From a checkpoint of a small contrastive image-text model.
Training: nadamw at rate 0.0014, 10200 steps.
Rows from block 4 of the image encoder of a small contrastive image-text model, named by matrix and row number. Rows with one number belong to one neuron. Each number is 50 + 10 x the weight over its row's rms, rounded and kept within 0 to 99. All counts start at 0.
After each neuron's rows are labels from the 100 images, of 14848, where the neuron reaches its largest size: "responds to" is what is common among them. Only what is clearly more common there than usual is listed. The data: simulated stained blood smears. In brackets: how many of the 100, against the usual share in percent.
# u: gMLP up (value half) (encoder.blocks.4.mixer.u.weight, 384x192), inputs 0-95
# v: gMLP up (gate half) (encoder.blocks.4.mixer.v.weight, 384x192), inputs 0-95
# out: gMLP down (encoder.blocks.4.mixer.out.weight, 192x384, transposed), outputs 0-95

u.146:50 58 66 45 31 58 48 45 30 48 33 56 51 47 39 54 41 44 50 50 59 60 45 60 49 37 51 34 61 52 69 47 48 50 56 49 54 70 34 33 52 40 45 45 67 39 58 58 67 57 38 60 49 27 60 47 47 55 60 58 56 41 45 41 60 36 46 57 34 52 46 61 58 64 59 59 48 47 46 47 55 63 34 48 52 70 55 51 43 35 69 37 46 52 38 42
v.146:51 44 53 52 77 47 60 42 67 47 68 35 66 41 44 50 48 53 50 47 52 43 54 38 48 65 56 69 32 54 43 64 51 35 77 55 62 41 49 39 46 48 59 66 35 57 44 48 47 50 42 37 47 72 47 55 53 54 48 44 48 69 37 51 43 50 32 57 73 45 57 40 51 26 59 46 43 44 54 53 27 38 60 55 56 49 54 43 50 70 38 68 49 53 58 58
out.146:52 54 63 44 38 36 33 66 35 34 45 63 52 55 56 53 43 48 40 54 59 56 46 53 36 49 48 39 63 51 54 48 45 55 56 39 66 64 44 42 62 36 48 39 56 47 30 52 58 68 41 56 49 31 60 51 48 44 63 61 63 50 52 38 53 47 72 49 47 65 45 51 43 39 62 53 64 53 44 46 44 49 30 36 56 64 51 32 57 56 53 48 47 66 50 48
responds to: discs (100 vs 14.7); round nucleus (96 vs 14.9); crowded (85 vs 40.2)

u.116:53 41 57 47 59 38 57 67 57 56 59 47 50 45 55 48 45 44 55 46 50 43 48 33 49 71 37 52 36 53 49 52 63 38 58 54 47 38 71 60 61 67 68 50 53 34 49 39 39 55 53 40 53 65 36 44 50 49 46 50 50 54 65 59 57 45 61 34 56 56 48 35 31 42 34 40 35 42 57 65 24 55 50 40 49 30 53 48 46 70 44 58 38 48 43 43
v.116:42 61 63 31 46 57 52 41 62 69 58 55 60 30 48 51 51 47 57 40 44 37 61 49 46 45 51 53 47 63 69 46 46 40 50 48 54 44 55 53 48 45 43 45 55 56 37 44 39 51 44 55 58 48 59 51 57 50 51 55 40 43 70 54 37 64 34 45 56 62 59 51 52 53 68 64 54 59 68 39 46 34 59 56 51 54 33 43 47 64 48 35 82 35 33 44
out.116:47 52 50 39 34 53 44 55 37 39 52 50 50 47 59 48 51 46 33 54 46 48 46 53 54 54 70 46 48 28 53 58 65 56 52 47 65 78 58 38 46 54 58 39 53 44 64 51 53 70 53 49 41 27 64 29 64 54 56 61 64 42 52 46 55 52 72 50 40 68 49 53 44 36 25 51 44 46 35 46 45 66 38 45 59 60 58 47 55 45 49 52 44 51 50 60
responds to: discs (87 vs 14.7); dark grains (57 vs 14)

u.379:51 48 38 39 62 51 65 42 73 56 46 39 62 41 40 50 54 37 48 53 58 50 50 48 44 47 61 55 49 51 42 54 64 45 59 61 52 42 58 49 41 39 45 42 53 66 45 54 34 31 44 55 46 66 59 54 45 47 38 55 51 66 65 52 52 63 36 54 45 65 64 44 57 66 59 50 66 43 55 56 49 55 63 58 48 57 43 51 58 51 48 41 75 50 53 50
v.379:62 30 42 52 64 49 59 46 51 51 56 43 29 61 63 33 42 64 57 49 46 36 32 56 51 65 63 43 51 42 50 50 62 56 40 27 55 41 46 56 52 76 51 50 56 36 49 53 40 73 68 46 39 57 46 47 46 41 46 57 45 34 29 46 49 61 68 35 56 58 54 50 52 47 31 33 37 63 53 37 39 35 50 56 41 37 46 46 54 36 39 57 43 49 46 60
out.379:44 48 40 54 45 53 50 45 42 39 49 41 41 63 67 47 38 58 64 58 48 53 42 53 45 52 64 61 49 45 49 47 52 50 38 23 68 58 43 53 59 57 52 45 49 56 49 49 47 61 57 53 53 46 39 40 45 49 47 51 43 69 37 45 51 51 62 49 47 45 52 53 62 23 40 55 48 78 46 48 43 33 47 39 54 54 48 55 49 50 60 53 40 55 54 55
responds to: band-shaped nucleus (92 vs 14.3); discs (91 vs 14.7)

u.148:58 65 39 41 45 58 52 48 47 59 38 45 48 59 50 31 42 37 53 56 35 50 32 59 57 58 50 40 50 54 56 60 56 56 27 53 47 64 60 47 64 55 55 65 48 38 37 43 58 54 51 55 58 38 56 49 40 59 63 63 47 43 48 51 47 46 47 55 43 46 37 55 62 54 52 58 49 56 48 44 46 61 47 46 33 70 61 72 38 51 45 34 55 23 51 48
v.148:40 52 47 42 61 52 60 51 53 54 61 48 48 45 67 45 40 62 69 68 48 39 59 46 58 70 57 50 34 39 43 53 56 48 45 65 43 46 63 51 18 66 61 38 41 49 59 32 38 59 56 36 50 61 55 33 53 62 45 43 43 53 55 74 44 61 58 39 58 45 53 41 44 46 47 60 23 53 41 49 49 47 55 64 47 50 56 50 44 45 45 38 42 36 57 60
out.148:51 59 56 71 39 58 39 54 65 43 33 45 46 57 33 49 41 51 54 59 54 68 65 47 44 43 41 42 52 66 45 48 42 70 42 54 47 63 43 39 46 51 50 79 47 53 65 52 64 39 56 58 43 45 60 66 32 49 39 41 57 49 58 56 51 43 43 56 41 38 40 49 62 58 54 58 58 39 50 63 59 72 48 33 46 55 47 48 44 38 44 45 46 50 45 54
responds to: discs (100 vs 14.7); round nucleus (90 vs 14.9); crowded (79 vs 40.2)

u.107:57 58 53 49 47 67 51 60 55 58 52 57 55 48 53 47 34 61 52 45 36 63 50 53 44 53 39 56 59 54 57 47 50 54 50 45 48 60 42 39 45 46 64 57 44 44 54 54 59 41 46 29 57 46 51 52 52 61 50 40 48 64 61 45 41 54 57 62 64 42 42 42 44 65 63 75 61 41 52 52 43 50 50 44 52 62 48 72 37 58 56 31 60 49 48 44
v.107:37 54 48 44 59 46 42 50 46 44 45 46 46 59 41 66 72 45 28 56 69 31 47 52 38 29 64 57 61 39 51 45 57 41 48 52 55 58 60 52 42 58 51 47 64 47 38 46 51 60 51 63 43 50 48 74 49 42 62 58 65 33 50 47 49 48 60 48 45 76 52 58 36 43 40 46 35 49 47 43 49 51 40 62 56 51 36 32 72 46 71 57 49 65 44 46
out.107:49 40 38 61 70 54 59 35 62 56 68 34 50 55 31 56 60 48 58 47 51 24 47 44 57 51 57 67 43 39 49 54 51 27 57 47 60 34 58 57 47 51 55 56 43 53 53 51 46 34 48 50 49 73 31 51 42 49 45 48 23 50 48 55 52 53 33 49 40 50 64 46 43 61 62 49 49 46 49 54 39 64 61 70 53 41 53 41 53 58 51 58 47 38 53 60
responds to: teardrops (100 vs 14.2); round nucleus (100 vs 14.9)

u.95:59 52 56 43 27 38 39 62 46 41 44 55 46 51 40 64 63 52 40 53 69 53 67 54 37 43 40 43 55 50 59 46 57 57 66 49 57 62 49 35 55 38 45 53 56 52 49 37 61 52 40 38 62 57 65 48 45 50 44 47 58 56 54 51 49 42 48 54 53 67 62 49 34 61 65 69 56 50 67 53 53 46 49 45 47 66 54 21 60 42 55 50 53 43 31 39
v.95:40 73 56 48 34 50 50 62 60 45 36 63 53 47 56 43 41 56 60 64 42 54 47 36 62 57 46 36 48 69 72 31 52 56 40 53 44 55 59 46 57 43 50 47 62 40 38 33 50 53 43 48 58 42 48 47 37 58 62 49 62 55 68 53 43 42 63 46 56 41 45 53 32 63 51 46 31 42 45 54 59 59 44 50 69 49 55 41 33 68 51 53 38 29 55 52
out.95:54 49 29 31 62 44 75 62 44 74 57 63 54 38 74 48 44 62 51 46 40 54 54 56 56 42 40 67 50 56 48 51 66 36 52 50 46 40 58 43 52 32 51 50 49 39 39 45 55 56 42 50 49 50 43 38 37 52 54 45 38 63 65 53 44 53 64 59 51 43 53 50 51 61 56 64 61 68 60 49 53 51 54 52 54 52 74 56 48 57 46 48 40 47 54 47
responds to: dark grains (100 vs 14); ovals (68 vs 14.3)

u.41:65 26 51 56 48 51 48 53 55 41 56 52 44 45 42 54 53 50 32 43 66 40 44 56 62 57 61 56 54 50 57 42 39 51 58 42 44 40 50 55 41 62 47 48 62 42 35 47 30 52 56 52 44 63 59 64 63 35 55 33 64 46 51 43 55 46 56 33 48 57 62 61 49 48 62 49 46 66 53 50 49 36 55 43 39 38 35 33 70 37 61 68 61 55 52 55
v.41:66 33 53 52 53 59 51 40 43 47 47 34 50 52 26 61 62 30 39 33 53 44 37 58 38 35 53 56 63 41 52 47 32 46 60 46 53 58 55 39 51 36 33 44 60 54 46 60 52 42 50 58 49 59 42 56 50 49 36 65 52 45 29 43 48 45 50 61 38 57 52 57 54 60 46 43 71 46 58 56 49 50 39 37 33 49 43 33 67 48 60 80 51 54 55 47
out.41:53 41 45 64 76 75 44 47 44 51 46 35 45 59 32 56 64 30 47 54 57 37 39 60 54 48 71 49 45 40 55 50 44 51 57 45 52 36 63 36 51 48 49 42 59 51 63 60 47 69 64 45 50 63 64 51 57 61 52 62 55 34 43 49 59 48 53 47 42 57 56 53 47 52 58 47 38 57 46 50 58 48 40 54 34 56 50 45 63 60 47 59 52 45 34 44
responds to: two lobes with orange grains (100 vs 14.1); small spheres (77 vs 13.9)

u.350:55 62 37 38 57 49 36 60 46 37 50 46 56 53 48 57 56 57 25 50 43 61 37 51 50 46 49 43 54 54 48 62 48 34 43 45 58 49 62 37 62 38 46 54 59 34 43 51 57 57 44 40 55 50 63 49 35 55 59 30 51 59 30 57 36 56 40 30 64 73 48 51 44 42 64 50 70 61 48 37 45 50 44 50 60 59 57 34 52 41 43 69 55 57 68 32
v.350:56 73 48 57 44 55 46 62 54 50 49 45 45 67 42 43 32 34 76 46 36 70 56 58 48 56 27 50 33 64 56 56 44 53 40 59 51 48 57 39 47 47 40 65 41 44 61 47 59 29 56 58 63 44 45 40 47 65 45 55 42 41 57 71 36 43 41 40 57 47 52 51 52 54 42 79 52 47 62 66 46 59 58 47 61 53 38 57 49 60 48 39 41 54 64 48
out.350:57 57 39 45 47 45 55 61 62 61 46 60 48 45 45 58 48 43 43 33 52 50 52 41 47 59 45 43 45 40 47 64 56 52 60 58 55 53 35 20 40 46 53 43 35 41 66 27 53 58 66 52 55 56 44 63 47 45 52 55 48 54 62 52 31 40 54 57 50 42 65 38 45 57 56 68 41 37 47 50 51 72 47 56 43 59 32 53 47 57 54 68 59 37 54 42
responds to: two lobes with orange grains (91 vs 14.1); small spheres (42 vs 13.9); spiky cells (42 vs 14.4)

u.204:41 57 41 63 60 48 49 46 52 47 44 39 48 51 43 50 56 49 50 54 47 59 54 46 54 38 41 64 45 70 49 46 50 47 54 63 54 34 62 60 43 49 45 67 38 59 51 38 46 34 40 64 54 59 40 74 39 44 36 53 46 61 53 58 54 47 32 43 52 45 53 38 46 43 60 51 51 52 53 77 47 52 56 63 52 35 29 59 41 57 54 60 45 37 66 43
v.204:65 37 42 66 46 64 46 46 47 37 51 45 38 64 51 68 62 59 45 45 59 36 34 61 45 40 56 46 53 42 39 54 43 47 46 39 38 52 58 51 52 63 64 37 55 26 47 56 42 68 65 49 44 53 46 62 52 54 66 52 53 45 34 42 54 49 70 38 46 54 31 64 46 43 35 36 41 63 43 54 47 60 34 51 44 43 62 54 45 44 50 60 37 47 57 60
out.204:52 48 59 57 33 59 34 55 44 45 48 38 50 62 42 52 53 53 24 54 57 42 50 50 54 48 46 39 58 42 50 50 52 52 54 47 55 72 51 29 49 33 47 58 44 48 50 51 71 43 47 53 47 42 39 50 31 51 54 68 56 40 45 45 50 48 49 49 36 62 38 52 38 54 36 48 56 34 28 50 50 74 18 35 48 54 49 47 53 48 75 55 33 42 44 49
responds to: no large cell (100 vs 14.4); spiky cells (100 vs 14.4)

u.165:38 46 70 54 46 47 41 55 35 52 57 47 47 64 54 56 66 51 58 41 56 42 29 44 52 55 61 57 43 42 51 56 56 42 54 55 50 51 70 51 58 49 50 48 50 80 43 65 50 44 53 43 46 52 35 54 54 47 42 68 47 52 47 61 50 51 52 33 29 73 55 50 40 35 35 31 53 50 64 37 49 48 58 58 47 40 57 46 56 64 46 65 58 37 51 63
v.165:38 67 46 63 57 53 34 40 62 44 52 54 47 66 45 48 53 48 48 63 46 49 67 36 56 59 37 49 30 66 48 43 52 46 43 69 44 49 50 54 27 62 30 48 56 48 50 38 45 37 55 51 57 55 59 51 65 64 52 52 52 46 56 76 60 51 49 41 46 45 41 43 37 51 35 51 37 50 50 63 43 47 51 56 64 49 24 51 42 51 38 40 44 39 45 43
out.165:55 57 61 43 58 30 55 61 51 53 47 62 35 51 60 51 51 47 75 37 49 43 62 58 61 50 25 49 54 68 45 48 47 44 44 48 48 45 49 65 51 63 56 40 54 44 39 55 43 44 58 56 45 60 54 51 33 48 41 27 41 56 58 62 59 50 54 54 59 36 56 54 56 34 45 43 54 67 43 52 46 48 48 31 48 33 34 46 43 58 41 41 47 53 46 58
responds to: no large cell (71 vs 14.4); teardrops (45 vs 14.2); spiky cells (44 vs 14.4)

u.306:43 62 48 57 50 53 33 43 53 56 46 44 54 58 32 65 54 38 51 52 55 30 61 46 52 31 45 53 45 66 53 48 47 57 53 53 46 41 52 52 46 49 47 55 41 59 43 53 35 31 56 70 56 56 49 65 59 48 53 47 48 56 50 62 42 47 23 61 52 35 50 28 65 54 56 53 62 54 61 55 46 57 39 64 45 50 30 56 43 46 50 51 64 41 47 49
v.306:53 62 50 39 41 47 42 75 57 45 47 48 44 52 39 65 54 34 47 52 56 48 39 63 50 46 46 42 55 42 59 41 57 38 37 40 41 60 56 52 64 57 54 25 73 37 44 51 48 63 57 53 41 32 56 45 48 54 72 60 62 40 40 43 63 56 72 37 45 55 44 63 37 67 38 42 43 46 42 56 47 57 39 37 58 53 46 49 45 58 56 48 43 43 46 44
out.306:52 56 50 62 38 63 20 58 41 37 41 43 67 41 37 58 53 36 41 56 53 49 49 57 48 58 48 43 40 43 41 55 59 49 49 53 52 70 54 38 36 47 57 58 53 55 41 59 70 54 46 58 45 34 52 51 35 45 52 59 64 46 55 57 43 45 58 51 48 61 44 52 54 73 39 57 41 35 34 57 50 71 23 47 52 57 45 48 53 48 56 50 29 42 55 50
responds to: no large cell (95 vs 14.4); spiky cells (90 vs 14.4)

u.124:37 46 55 58 43 43 38 50 39 40 51 51 47 54 49 46 59 55 47 55 57 52 57 37 32 58 43 55 48 65 46 50 51 70 57 43 57 47 49 63 42 64 31 67 42 42 41 61 58 58 37 38 62 37 47 77 38 24 56 53 54 53 51 50 58 48 77 32 53 61 40 64 27 54 47 53 35 56 47 41 54 46 39 47 49 42 48 28 50 43 58 53 47 52 42 56
v.124:52 63 77 35 36 56 40 70 41 62 50 52 50 54 56 61 41 43 47 42 39 44 55 50 45 20 29 45 62 66 65 40 50 46 51 39 39 55 51 51 70 36 45 24 60 41 41 48 59 54 37 46 54 42 52 42 56 59 61 61 49 49 57 39 44 48 46 38 49 58 39 47 40 53 58 61 63 45 57 42 49 59 50 23 44 52 57 54 42 74 56 35 43 38 43 35
out.124:51 51 68 51 45 37 40 60 36 62 54 50 51 60 67 58 54 47 32 46 40 46 46 51 44 53 49 54 63 42 58 47 54 57 64 56 45 66 48 39 57 23 54 55 47 54 39 53 49 38 42 61 52 41 43 42 54 43 55 64 57 59 52 35 53 51 61 45 35 73 51 54 57 38 35 52 56 55 56 40 45 53 51 33 49 62 68 54 55 56 35 42 41 59 60 47
responds to: dark grains (97 vs 14); teardrops (96 vs 14.2)

u.229:50 36 32 57 67 33 44 48 63 60 57 52 58 28 56 47 54 57 48 47 56 54 45 60 55 48 49 60 53 48 38 60 61 56 46 57 56 41 52 44 42 47 46 64 46 61 62 81 57 53 63 60 57 64 44 57 47 41 49 49 43 66 39 39 43 50 46 54 41 45 54 37 41 41 37 53 65 56 62 36 50 50 38 51 55 60 43 42 67 20 49 45 49 79 44 63
v.229:43 66 55 41 51 53 50 64 75 55 44 56 57 55 44 46 41 50 58 44 43 43 60 55 54 52 31 44 41 59 58 50 55 41 32 51 45 41 70 63 67 49 46 42 47 45 42 38 35 52 48 47 59 31 56 46 55 60 64 51 37 48 72 60 38 52 51 31 63 50 47 51 26 57 57 64 49 45 62 49 48 44 54 44 56 43 33 41 40 65 39 47 47 35 49 31
out.229:60 35 66 42 56 48 47 44 48 41 48 53 52 43 46 71 37 50 55 46 45 42 44 48 50 46 40 58 60 58 40 57 38 54 59 48 29 40 40 61 50 55 52 70 51 50 36 40 56 64 41 52 47 63 51 54 30 56 58 43 57 50 52 44 56 51 49 47 49 38 54 48 34 49 64 59 65 53 48 45 34 25 36 58 43 54 51 48 40 51 24 54 36 56 52 46
responds to: band-shaped nucleus (76 vs 14.3); crescents (50 vs 13.9); discs (42 vs 14.7)

u.171:51 42 35 48 37 58 57 49 48 61 54 45 44 45 54 47 60 55 45 39 41 45 42 58 36 72 51 40 52 49 61 55 43 52 45 49 63 37 42 65 54 43 48 54 46 56 48 37 48 54 50 46 56 61 57 23 63 57 50 42 31 66 42 40 50 58 44 46 49 37 46 36 46 65 63 51 78 65 54 47 56 47 58 56 37 56 63 46 55 41 71 34 63 44 41 44
v.171:62 66 54 43 48 42 51 62 46 52 40 49 54 30 53 36 44 32 27 64 57 60 44 45 50 44 59 46 37 44 56 48 55 48 41 60 50 57 70 46 62 50 42 38 55 46 51 59 57 43 39 62 38 48 60 49 44 48 40 58 45 49 68 38 49 48 73 53 35 62 51 46 48 53 69 42 59 49 42 59 44 61 43 37 71 43 58 40 70 45 62 51 56 49 52 58
out.171:58 61 50 63 42 65 42 57 58 32 43 43 56 64 20 54 48 58 62 53 49 48 46 52 57 43 49 57 48 46 43 46 52 65 49 70 18 63 57 39 40 48 64 53 49 49 55 59 60 49 57 59 45 49 55 44 49 58 42 56 60 36 40 56 46 46 53 58 53 29 43 48 48 59 53 56 33 31 35 49 45 55 45 46 49 69 44 59 47 61 42 51 42 50 40 47
responds to: discs (100 vs 14.7); round nucleus (58 vs 14.9)

u.269:56 41 52 50 48 49 46 45 61 41 40 41 44 68 46 49 53 47 55 36 43 52 61 50 41 41 41 54 45 68 42 50 45 51 52 65 57 39 45 43 40 42 40 58 51 59 57 65 62 34 68 62 59 53 60 58 47 52 38 45 52 43 44 69 60 45 37 49 47 37 48 49 76 56 55 38 64 51 62 57 45 52 55 38 31 45 14 62 43 51 51 43 56 37 44 43
v.269:51 44 34 56 63 57 45 51 43 39 39 37 28 63 39 68 57 54 54 61 54 32 52 57 48 47 65 63 68 37 51 39 47 53 45 40 51 59 62 51 46 60 52 42 63 26 49 47 48 70 66 59 36 59 47 51 61 42 64 57 57 42 61 45 38 50 71 38 39 56 45 62 58 43 41 32 36 67 48 45 50 48 43 57 37 45 36 38 68 48 69 59 41 66 49 46
out.269:53 57 53 59 15 44 19 59 33 50 49 59 55 59 54 47 48 45 19 50 59 55 48 57 57 50 34 54 54 41 56 47 50 61 43 62 36 67 48 36 62 38 46 57 45 41 44 47 54 35 46 45 49 41 55 35 34 47 48 61 50 44 60 42 59 49 55 51 49 57 38 48 45 62 47 54 52 33 50 42 56 39 34 41 39 56 53 50 48 64 65 57 48 48 56 51
responds to: teardrops (95 vs 14.2); no large cell (86 vs 14.4)

u.300:51 56 58 51 46 37 49 67 37 49 50 52 29 61 63 43 41 45 59 41 38 45 42 44 52 47 43 51 52 47 65 31 52 51 44 31 42 53 43 65 65 71 56 46 49 50 44 74 44 66 66 51 41 46 44 43 62 42 44 47 63 45 55 44 45 45 58 40 59 63 51 54 46 17 30 43 35 61 50 35 44 48 50 49 65 40 47 65 48 64 49 52 46 55 52 41
v.300:45 60 64 59 34 57 31 61 36 35 38 55 40 62 48 52 48 66 43 52 58 49 47 68 51 38 47 43 60 52 64 48 46 68 39 45 38 68 49 50 49 64 46 54 56 50 46 72 58 60 58 67 43 35 57 50 48 38 37 53 70 32 47 46 53 42 62 51 49 56 40 67 49 43 28 47 36 55 43 37 51 54 42 47 65 57 33 46 65 52 71 34 50 55 40 53
out.300:52 48 38 48 57 70 70 38 58 66 50 29 55 49 39 51 54 46 69 46 37 47 55 50 60 50 54 48 41 60 51 49 54 39 48 51 45 38 45 48 38 50 50 48 35 54 73 44 49 36 58 47 49 58 40 48 47 53 31 39 37 51 48 58 50 49 13 50 44 33 57 48 60 64 63 48 55 37 54 55 53 61 57 60 49 48 50 58 54 46 68 53 51 43 51 54
responds to: teardrops (100 vs 14.2); crowded (92 vs 40.2); two lobes with orange grains (43 vs 14.1)

u.250:48 38 43 62 58 39 53 66 49 43 59 52 37 42 50 62 58 41 48 45 58 57 30 52 42 34 52 68 52 42 42 45 54 52 58 59 51 40 53 40 37 56 43 58 47 69 40 67 50 52 55 64 55 52 50 56 38 23 41 67 65 61 49 52 42 74 59 52 36 59 64 51 59 63 44 66 51 44 49 39 38 33 50 51 59 55 44 41 69 44 50 61 60 51 46 46
v.250:50 57 65 46 40 54 26 45 50 47 34 53 55 61 56 50 39 49 49 68 43 41 67 50 55 52 46 46 46 62 67 43 40 55 41 58 48 39 58 60 42 48 35 53 54 42 43 45 38 47 50 48 54 43 59 52 26 54 65 47 44 56 59 63 63 50 34 45 48 48 34 46 44 58 52 51 40 67 48 55 65 46 50 52 42 30 32 59 48 61 55 43 44 46 20 42
out.250:47 34 36 43 66 30 56 43 35 37 35 55 61 46 49 70 36 55 50 52 52 55 37 51 48 51 57 60 52 42 55 54 55 57 48 49 61 57 53 42 52 66 44 55 41 55 24 63 41 53 54 58 38 52 42 50 42 68 69 48 55 70 61 57 53 37 59 54 36 50 45 55 46 25 32 45 52 73 29 45 45 47 58 46 63 52 46 43 38 49 42 50 43 29 43 41
responds to: teardrops (62 vs 14.2); no large cell (46 vs 14.4); two lobes with orange grains (43 vs 14.1)

u.167:47 42 55 69 57 46 37 53 58 51 65 49 38 48 32 52 59 58 55 56 39 51 53 33 46 57 52 49 44 49 35 58 50 37 58 63 52 41 72 49 43 39 53 53 42 59 71 44 49 51 59 34 54 59 43 51 63 53 51 49 43 38 37 41 53 57 46 42 58 45 45 35 46 63 47 45 44 37 50 60 43 48 48 48 32 46 38 36 56 50 54 62 44 37 51 42
v.167:50 51 41 37 53 60 38 57 59 36 46 44 34 60 42 68 44 41 47 52 46 52 69 42 43 66 28 43 52 52 39 47 52 70 60 44 53 52 44 20 57 52 48 47 43 53 61 43 57 40 62 28 67 39 52 22 62 66 52 53 70 49 39 63 44 40 56 33 47 47 37 54 41 38 33 54 46 50 47 68 61 53 37 39 51 56 55 60 60 54 37 44 50 66 59 43
out.167:63 37 50 58 47 40 52 50 50 47 45 41 51 62 52 25 54 34 55 55 54 53 52 52 53 55 55 56 47 55 54 50 49 55 43 37 79 40 36 48 44 41 60 45 57 48 43 55 58 44 62 54 41 56 47 53 46 46 57 46 52 78 44 54 47 47 55 54 45 35 46 50 52 26 50 52 43 78 52 65 61 42 69 47 50 38 55 38 37 58 36 56 36 52 48 52
responds to: discs (93 vs 14.7); no large cell (57 vs 14.4)

u.59:55 60 49 58 49 35 41 60 33 40 47 35 54 46 55 57 36 51 47 45 55 56 68 57 54 59 49 52 47 48 58 52 54 37 44 56 38 64 45 39 32 62 59 43 56 40 48 46 37 60 26 41 57 38 51 58 51 50 62 54 60 45 69 34 59 48 50 35 56 67 49 26 39 38 52 30 57 40 59 49 49 48 53 42 63 50 35 54 42 62 42 42 48 59 42 34
v.59:58 61 42 65 58 58 58 55 48 47 44 54 26 48 39 42 54 62 67 57 54 44 40 57 56 47 59 57 42 48 53 54 59 40 34 39 49 43 40 61 39 74 59 42 58 44 57 65 51 65 66 59 48 51 61 56 55 45 52 57 60 43 45 48 51 46 80 31 47 46 47 63 49 47 36 36 26 62 45 49 51 48 49 51 55 39 43 50 41 28 52 48 48 43 49 58
out.59:49 54 34 47 57 57 47 43 68 38 38 57 55 39 61 52 65 51 67 59 47 47 44 60 57 48 38 54 44 54 49 52 54 68 36 63 31 35 46 56 42 59 51 41 66 52 53 49 53 57 62 55 48 57 61 43 68 40 31 44 64 38 74 56 39 48 47 59 46 44 39 46 67 74 45 50 43 58 46 44 52 50 47 61 49 47 59 44 47 53 27 52 75 44 62 53
responds to: band-shaped nucleus (86 vs 14.3); ovals (60 vs 14.3)

u.307:34 51 50 66 50 59 48 34 61 49 39 37 58 49 34 67 62 70 56 54 50 48 63 40 59 50 55 65 40 64 50 52 46 50 63 60 57 36 59 54 44 47 44 61 37 62 55 47 43 51 51 63 48 64 44 69 39 42 38 47 33 67 45 62 63 46 16 57 48 40 54 58 52 52 63 44 45 49 51 73 49 70 54 69 41 41 35 52 41 45 57 61 49 42 41 56
v.307:49 53 52 54 57 57 41 59 47 45 42 49 37 58 56 37 41 53 55 48 38 55 41 40 48 44 50 41 55 52 49 39 49 56 32 38 40 62 37 54 48 72 47 50 63 39 52 66 52 55 67 56 46 39 52 46 60 45 59 54 67 40 47 58 49 40 65 41 40 54 40 55 64 45 33 44 36 65 42 38 50 58 45 50 58 49 38 66 53 47 55 36 42 61 33 47
out.307:51 56 51 60 39 64 44 48 57 44 36 42 50 56 40 49 48 51 54 57 48 62 54 49 46 48 46 43 57 67 52 49 47 64 53 50 48 76 46 41 47 62 53 59 51 42 61 50 65 51 49 50 54 35 56 53 32 52 57 48 55 46 48 49 48 46 55 49 36 36 33 50 64 62 44 55 50 39 40 51 57 71 41 35 53 57 50 67 46 36 54 42 39 40 47 52
responds to: teardrops (100 vs 14.2); no large cell (100 vs 14.4)

u.213:55 54 70 50 38 48 49 23 48 53 61 53 31 47 77 51 49 63 55 41 46 36 43 65 62 37 54 34 50 33 62 47 61 35 56 54 52 50 66 62 47 53 57 44 49 66 42 47 38 64 47 41 36 46 47 49 46 44 51 46 30 53 49 36 34 41 50 36 48 66 48 62 51 43 55 58 41 36 58 41 49 34 34 42 38 43 53 36 38 62 59 42 56 31 63 59
v.213:61 77 49 51 43 43 44 53 33 58 33 38 54 40 58 28 42 35 41 66 58 37 57 53 52 44 41 34 46 38 67 57 51 58 50 54 51 59 48 24 51 48 49 57 53 44 35 33 58 47 41 55 50 47 54 36 25 63 51 58 49 56 55 47 54 44 57 53 53 40 52 57 37 50 53 54 29 58 43 46 61 41 54 45 54 59 68 46 52 57 59 27 31 51 44 53
out.213:44 48 49 44 42 46 62 58 40 45 55 69 51 49 68 31 36 49 76 51 53 58 57 48 37 45 59 56 54 55 48 43 52 57 33 40 63 55 38 48 47 59 50 44 48 30 52 51 63 57 57 57 45 47 59 52 45 46 48 30 67 72 64 63 44 49 66 57 50 34 57 48 60 32 49 53 59 77 49 52 49 61 53 60 55 41 56 43 43 62 52 51 46 45 45 55
responds to: no large cell (73 vs 14.4); spiky cells (59 vs 14.4); target cells (41 vs 14.6)

u.319:53 61 51 37 47 41 59 71 34 55 43 69 41 48 53 28 42 42 55 48 42 56 45 51 55 62 43 50 57 58 41 47 54 59 36 58 57 42 41 47 50 43 38 42 58 48 38 53 52 43 37 48 60 50 52 43 36 43 56 46 56 49 53 50 45 55 63 66 50 48 54 58 50 48 55 60 66 54 52 44 67 37 38 33 56 67 56 49 46 52 46 38 58 48 63 32
v.319:48 38 56 55 41 54 31 57 47 22 35 46 39 59 41 32 50 57 67 63 46 47 32 55 47 52 53 48 50 48 48 53 41 66 54 41 45 58 41 39 51 64 41 60 51 54 52 57 63 57 55 69 49 36 54 60 29 49 59 56 60 47 43 52 46 40 55 56 53 43 40 61 51 35 43 38 40 78 38 47 54 55 42 55 52 61 32 30 42 46 47 57 53 53 50 43
out.319:48 46 47 40 45 42 74 55 46 64 60 47 48 38 77 53 60 58 60 52 40 44 29 56 44 55 44 54 49 52 54 45 53 65 59 61 45 48 56 47 51 55 58 56 43 48 48 57 45 52 42 42 42 46 29 29 50 50 43 47 40 62 65 46 45 60 38 50 52 40 55 59 55 32 45 63 52 51 47 53 40 51 71 54 42 63 58 40 44 57 35 44 63 53 57 50
responds to: teardrops (59 vs 14.2); band-shaped nucleus (58 vs 14.3); dark grains (42 vs 14)